{
  "residual_scale": 0.2,
  "orthogonalizer": "polar_express",
  "epochs": 29.6,
  "final_lr_fraction": 0,
  "adamw_weight_decay_other_params": 0.05
}
Rows from block 2 of a small image super-resolution model, named by matrix and row number. Rows with one number belong to one channel. Each number is 128 + 32 x the weight over its row's rms, rounded and kept within 0 to 255. All counts start at 0. Numbers have three digits each. After the name is the row's rms in percent of the matrix's.
After each channel's rows are labels from the 100 images, of 14976, where the channel reaches its highest value: "lies over" is the class under the peak. Only what is clearly more common there than usual is listed. The data: rendered rooms with furniture. In brackets: how many of the 100.
# convs0: first 3x3 conv (model.blocks.2.convs.0.weight, 96x96x3x3, each kernel summed), inputs 0-95
# convs1: second 3x3 conv (model.blocks.2.convs.1.weight, 96x96x3x3, transposed, each kernel summed), outputs 0-95

convs0.26 086:133121101102180108161194147123118128157139103141186087144127119163095112097147099138120142119159072116190116137103138209148141142064058117121121115084096150095159152135140145109132156113081175110182069136086124081114116153103165169084144123103180146145140116042161120084135110113075168124
convs1.26 078:145127132140144148116078131132119143130141140144079172114125149086152168183070192170165142153128222129149101153152152125116170169170146149147152142159174130156129130107123063134124130161146087148083199119125124162176139147174165057137100165125150161110134158104099107147173152210178111131
lies over: window (33)

convs0.48 092:146102141126072129115111106106133063111157052128138121111122122106123141118144093108111096091174110156113149102113180157135239129145154071115138094150112121145125111160119097157195151169100131141124089125139169145061140096063148084083133125117194092056154105136127128143145109142182106077
convs1.48 095:122216131128176159109123133128136127139060193141144156121086126151149071112153111163167165134104159141156142118142127144118160165142155143136128158099153127174140113101079140084129118086127153130121163121098098162223146133228164178106153181125111167178084190116115149122147151154086119133
lies over: floor (85)

convs0.40 096:128094119148105152126148255083120103120116158128096089117080139155110111182096126128121132107146078138152081172108132133086095122175096107095120107152225108139138116144100143130118123141156108086145136087113045135127126081152145170053143080116154091155135143155144124149143144112118141137
convs1.40 098:086068099150142137124127004136125175118067128135159171120146137102106154119119151136147110075108064102123110121149125155126088169095088129153087172142069132124081073172172117094132115121115161093122123126158134081140118112115106088137087151066111135125084084133123129116192137128064084128
lies over: window (30)

convs0.88 098:092184147127131142132141139139163155121159144000094101119155176126074105143148083130105133169147183151125150116097085100105127135092147106070145144128149089146149094087147122239145157128088142114131119122120110138078150123138125144186107136138126132135139065145147037118137130147160158118
convs1.88 085:106159136124110103106179085125053056138098099104141154124099150140155114103160150130147124082120101145118120143096122139172137099155116190255158090135102168123111075107109107104119113086125135131137135170145134119207127086146129124117155092103156126125072127108101157131110167123113117160
lies over: window (48)

convs0.32 085:104116166080157121118100000119157115107084193135080165124118107140114148141178153125123141102126207139068120140159110101118177152095183089155122138116115086115122160180114115119131115132136162087127114101163197109112181142131153141195116154147109116149086153130106089131127115110091136099
convs1.32 106:126139177166134129151135145229137197140137100164154053151090127116161130103170131165153128094136147175162187125167134131165090113084199162109183127131160118145092118168115104089102145121107121111139099161090160148133136087085118126094139093112127089082146142102038168131105144101091129148
lies over: window (35)

convs0.33 077:116096161174077086097092194099128100129083129150049122176130130142188040097154124140139139110126138113093136148123102033075166121146142174130123162157086130090113134112174156149154123119157116134100082065107117120109166068159172086116139146109065128160111121115112118156105146113124152123
convs1.33 091:168175116130143162162134123146117124142138127125181111096066114096083215130123118171154127154150133148155172091118131164136090123104161069149199069084201131168136135121086075143164148114092133141102074178144136105144097103066177129146122070123149127084138171133146157102128125143127194119
lies over: window (34)

convs0.64 095:078138126069101145143098099146111122127087139120202128118110125207128123101120068121167151110161169105106130116136120110101167112155144115151129123059125103229139130124106095131155149109124045102111103116184147167141141122119159117092019149051135124151111135155113122152125132096095109104
convs1.64 127:161149141031125141105122122128121145126137125127100135141098127209156131117110200097112110133116064131139147150135120052151127130134120149107141140158126122085162150117145135162109081165146150124114235152069144137108115173192159151166160099162141159110183096159118117196125129151196106135
lies over: floor (75)

convs0.10 080:133121141150177119138096136136099106110059148138085159134128135096140098118118162181121156116136134120112151101134107168124158121186143103115136157128107146000131119133112089124155171163133078129094098125141120139143139113123196090097172104144111125093077123145130141058139092153054157152
convs1.10 126:126117131173110151079137153136126119141135137097076070114099095078150118094124124062114175123135164123082073153135146159139134113099092179144079104128121157106146123139117177157121089117106111133192182125113123104102138108111136224129142192117127132146170149171099110200148179120225122101
lies over: floor (75)

convs0.19 061:130163104137142125132149102139129176152164096104106107127142135095076103116163135098138139132149118152170149121119103140143099106162105080095127184104154127145049158135135155030150136074099085077124098107146188150137094142081119126157059074098194080135096148122124170146147109104160216127
convs1.19 080:162099107118148142118063183165150127112142136122171134121140064143147144131136118147121136115101164111158129155215123149143175157093132110105101037173097143169154146120072130145152123172155128171171142110123184131093143115144171095073195191148063124164159131123129135125136117170132055108
lies over: flower (26)

convs0.50 093:175117107139134094126139119169142122148078089132185098121118135074166105151125074095121141171104044155132158125163203189099163139121011119153125116123149155088113085137141204148148134123115099102116117182159122112127126123119057099105152168171099125150104129148137103177128157130126124108
convs1.50 081:156104097106136172118168104063104092128126116128080177133116137150076159113084159120179143133166146107090072099098126117185159158128131152079105155117105157143144162082140059111117100166156088174193142107151135137172139140095147199162160125112173175087164160176119115076138130157163141171
lies over: umbrella (34)

convs0.5 085:117085131144140178136178093142147147143175091111174142143210115104088167084145127109098135102087124145108150123172073136090078089143108131105090136171109159112124110236100125099060129149110165144146110115167132194145128116125161082088106166134183104087158141113143149140111109153156067129
convs1.5 081:101131124083112160133066157173131098138075125168067119090060146131126106138093140173137169148088146090149128136106172142107167214108115113101135119098146118141165118022166126187205145180124124159134097132100124107072145146109132135132130185107150133108109105125148073119165121146126117084
lies over: window (26)

convs0.13 123:134101132174159120140155116123127100000002107152101137130098141118125154126134153049136131160141131125127108093114166087114105109124163100132184100150142121159144159132167122119149166154142101139201117170133134144148134151083060113097120127155167125109143136131132134140122124057164135113
convs1.13 106:129155131132101140120095134139135112048176153136119175179124131106152102116107139146103171117143121164214117131143105124070115160143134168133180172093103126166133103133134118140166133225132129140236163091092127134193126150123125126127126151122073116123100111140141137160114052051123129104
lies over: window (44)

convs0.23 087:089134146207119142125108111141091142152146137103168148150125127146114134123083087115117086059114174113143075115112049174111087131086062174083134160101136134183030161103104212137097094134143148093109118162119155149114112078116073136130134104097137144109117119091145114132132107108078162132
convs1.23 077:124151104067107131102130125103102159077134117108109078039161099103123119159101168129131115124134081136107154131140150138130090151175159095167158064131123088068167104140197065136115086122096127152138170075125110073129161197138092083135120117093103154179135078143136136088070116113120116084
lies over: window (61)

convs0.82 107:137060112091090126150125106082111166077116030126132143131045137089132167123130174135141143159141157077194141145167139135172135062102142114130070085105129154125168139114069159158144155101179156108083127130148128145132084142022116127124128137111134120137126123131136134127107159124194122136
convs1.82 083:121191159138150145110103124152146092154110149145129094139076145110153164141084109123114096130105172193131118088125141127182187201144128109136179185171130188146140126125119106124087085162035144141121156129112137119154117128202150148125163113165095196141109112160111111187199098160123132153
lies over: floor (73)

convs0.21 075:173192127098096103130141116109103158097164067135203105132143096109141102139136066084110108124111157102125102154121218157166229090113121120152110142133116134184162111134100118135213120135171065149130104117157149152081108130115138161072105107094125113136103163118144087115125090130172140106
convs1.21 090:126089121177162138146130112108173154177058115130133136101059136094108136098130092195154125134173216127165158109164102115090191161137120114139176094129168131181127145154155096072130139127105110144159114081110164101166158075153169082105207155160149137126142118187121142136148124118111149095
lies over: floor (67)

convs0.39 063:137122141066113140165085115097162133147092124116116108110081108163064147125114123117154131127143167135201125105131186171145128158176146176094119160071118143118072108131101107128157157099188156151074153151102070135146119132004134119154150154063128114093107163125146111131187129149096150115
convs1.39 089:139131113208136120133173161179116110154075123073160139135116073133153111131160123146076130125093148111107142133159111106148192132107117077152102134174173132181158152138100152182140106171071122114153115099135174120079144111240186176118150127144110150124152099153104162169094157165142140093
lies over: flower (26)

convs0.30 081:110136042129154173148163110208168147119110106110134131093170104098164108203117097118124149189105088112123109140106082146125103105191044134151137135169111153113097175119162139113148121098121124066185112108137043141119154080106119136136077108092125124092146082125140087132139136122159159119
convs1.30 085:128072139114129098117092099023119074132181157126152123152169138184088168093054162145143119171095088130173133081119143152148082187140093108138145168112109132105143091085119074105144110139139124179131137161115097143150112185203130144093168162155109178153155116155139118090124148125104122136
lies over: window (52)

convs0.35 202:075204137086150109122143147159012083093117102132133113102116128149106157185151170120090129169112139136159138156124096105156078117163149145121094133117132134077098123170138122124112163163122114130156125069159107090080113152131138097067129104123141107107123137104127097164090077123126242105
convs1.35 160:155134118149126134104091154132081143127053089118160142151255106175122120097147098147168092089086145145094140128154124170110069186148163126134154189118122138122143099142119135114168087078129127125124177096126148109138106140144192124145154120147076118127122146143117146172105073101105197138
lies over: window (100)

convs0.8 081:133151101121136114104117134184149143103149161159103142135169103141093154100013150109131134118175113147066112081145068112102083159127212111120095181125117099103157204145159138062160124132084115085135151102156189126112144152131134136110156132137111114150094162127093207126149113142131082130
convs1.8 088:146161100102148109121087158029104108131106117171136085090065104112167142131082112123129166159121133136164120168150156110147157141159072172140138070131138109121148153123171079126113127095168124177107174156161115130146100119035131074141125101120147145100179162116179083166086166099136180154
lies over: window (59)

convs0.43 092:100138121063102122084088130140091129132088144113176115122129122184112138114135068070138143129128124138114150072130094021080163123166152129131163137135137141189130115134108129092173132143112128100121130150135119201150136125130238126122032093124075115137112125167122141163112102115079127116
convs1.43 103:167108119098125176074133130113126133035119132114150161123094111131162115126136155112129161135162153120111146107118140000162153104105107135116092136148109146129179126147140108141118091178118110159049171142142164080123135135142089115102183118138152166168123115141100123164137144109161160105
lies over: floor (68)

convs0.6 072:135107163094145182150101120067150135158174044093132079088162126183168093135079146135131166084118134144137094159186134113122151115127040107144136107112114192115142135112119134107104143131175132134129096109135184048119160161088127196131115106115113174174138080117150171158135111113111099162
convs1.6 087:150125117167118140126160134137159113121143168166145147159116159129111158125117131135073081176137239115125143134149143137138193181116155145096130108115157164143139175180079074145184126094144143124128147108117204170137102155181174067171152127165170125164165183114114123155105157163171145088
lies over: flower (30)

convs0.93 067:094170137112143081156139085103132106145116028138091079121028143150121127123139168112152128145106098128051126117100109144141100179155137147108157200117121157116126089118167138104145151131140173100151140143187066133136185155090100091147140156147177138111086160118113135177135071090132162119
convs1.93 120:162122108178133137118147192175165160076085138105156142135123089116155106087123099134125171121115175117160127129216113154120214093083115135172105059149142131169153129157065134197154116159081098146139142089086175117125106107160208154106145156115080155143170153140122120141117133138134115129
lies over: flower (32)

convs0.95 068:126110057125122167126157172187142108107096053153111146118091143104135196095180140121090097131112168085134122154071118105089102147133141141180132153098105136121136191102127097133072126118108160108126117121147216168146026148097131149130105117096115105128107158111187156140074106100114140154
convs1.95 107:130125136105137141163047140159159125169170182136121094136176134117072006073108156143137157145080131118099115139187116148160145125119110133077134111136127130156131120094114148194223160132172118197117139145128107103115129167117138114063151179154114141110107106140120111167132143111116087127
lies over: flower (25)

convs0.90 099:123131112130140176115125157151111138133137129113162107139129122134103155090255144122125073117134051109107099172158082120116097114096172118094102142115143255109151109091098085095120107134127142150134122118110118108119119083115183114119116135100073105139094127134118093179104107105139155132
convs1.90 109:102057099084130116136128108055077118139157109128123169151154146135157128188059156173181158097119070109118072161097143148118109130171113125144140146156111043133105131117148175116102149165159139167168167154159050187119099147126107124137140150139137129135145137148143049089135159096081122127
lies over: window (36)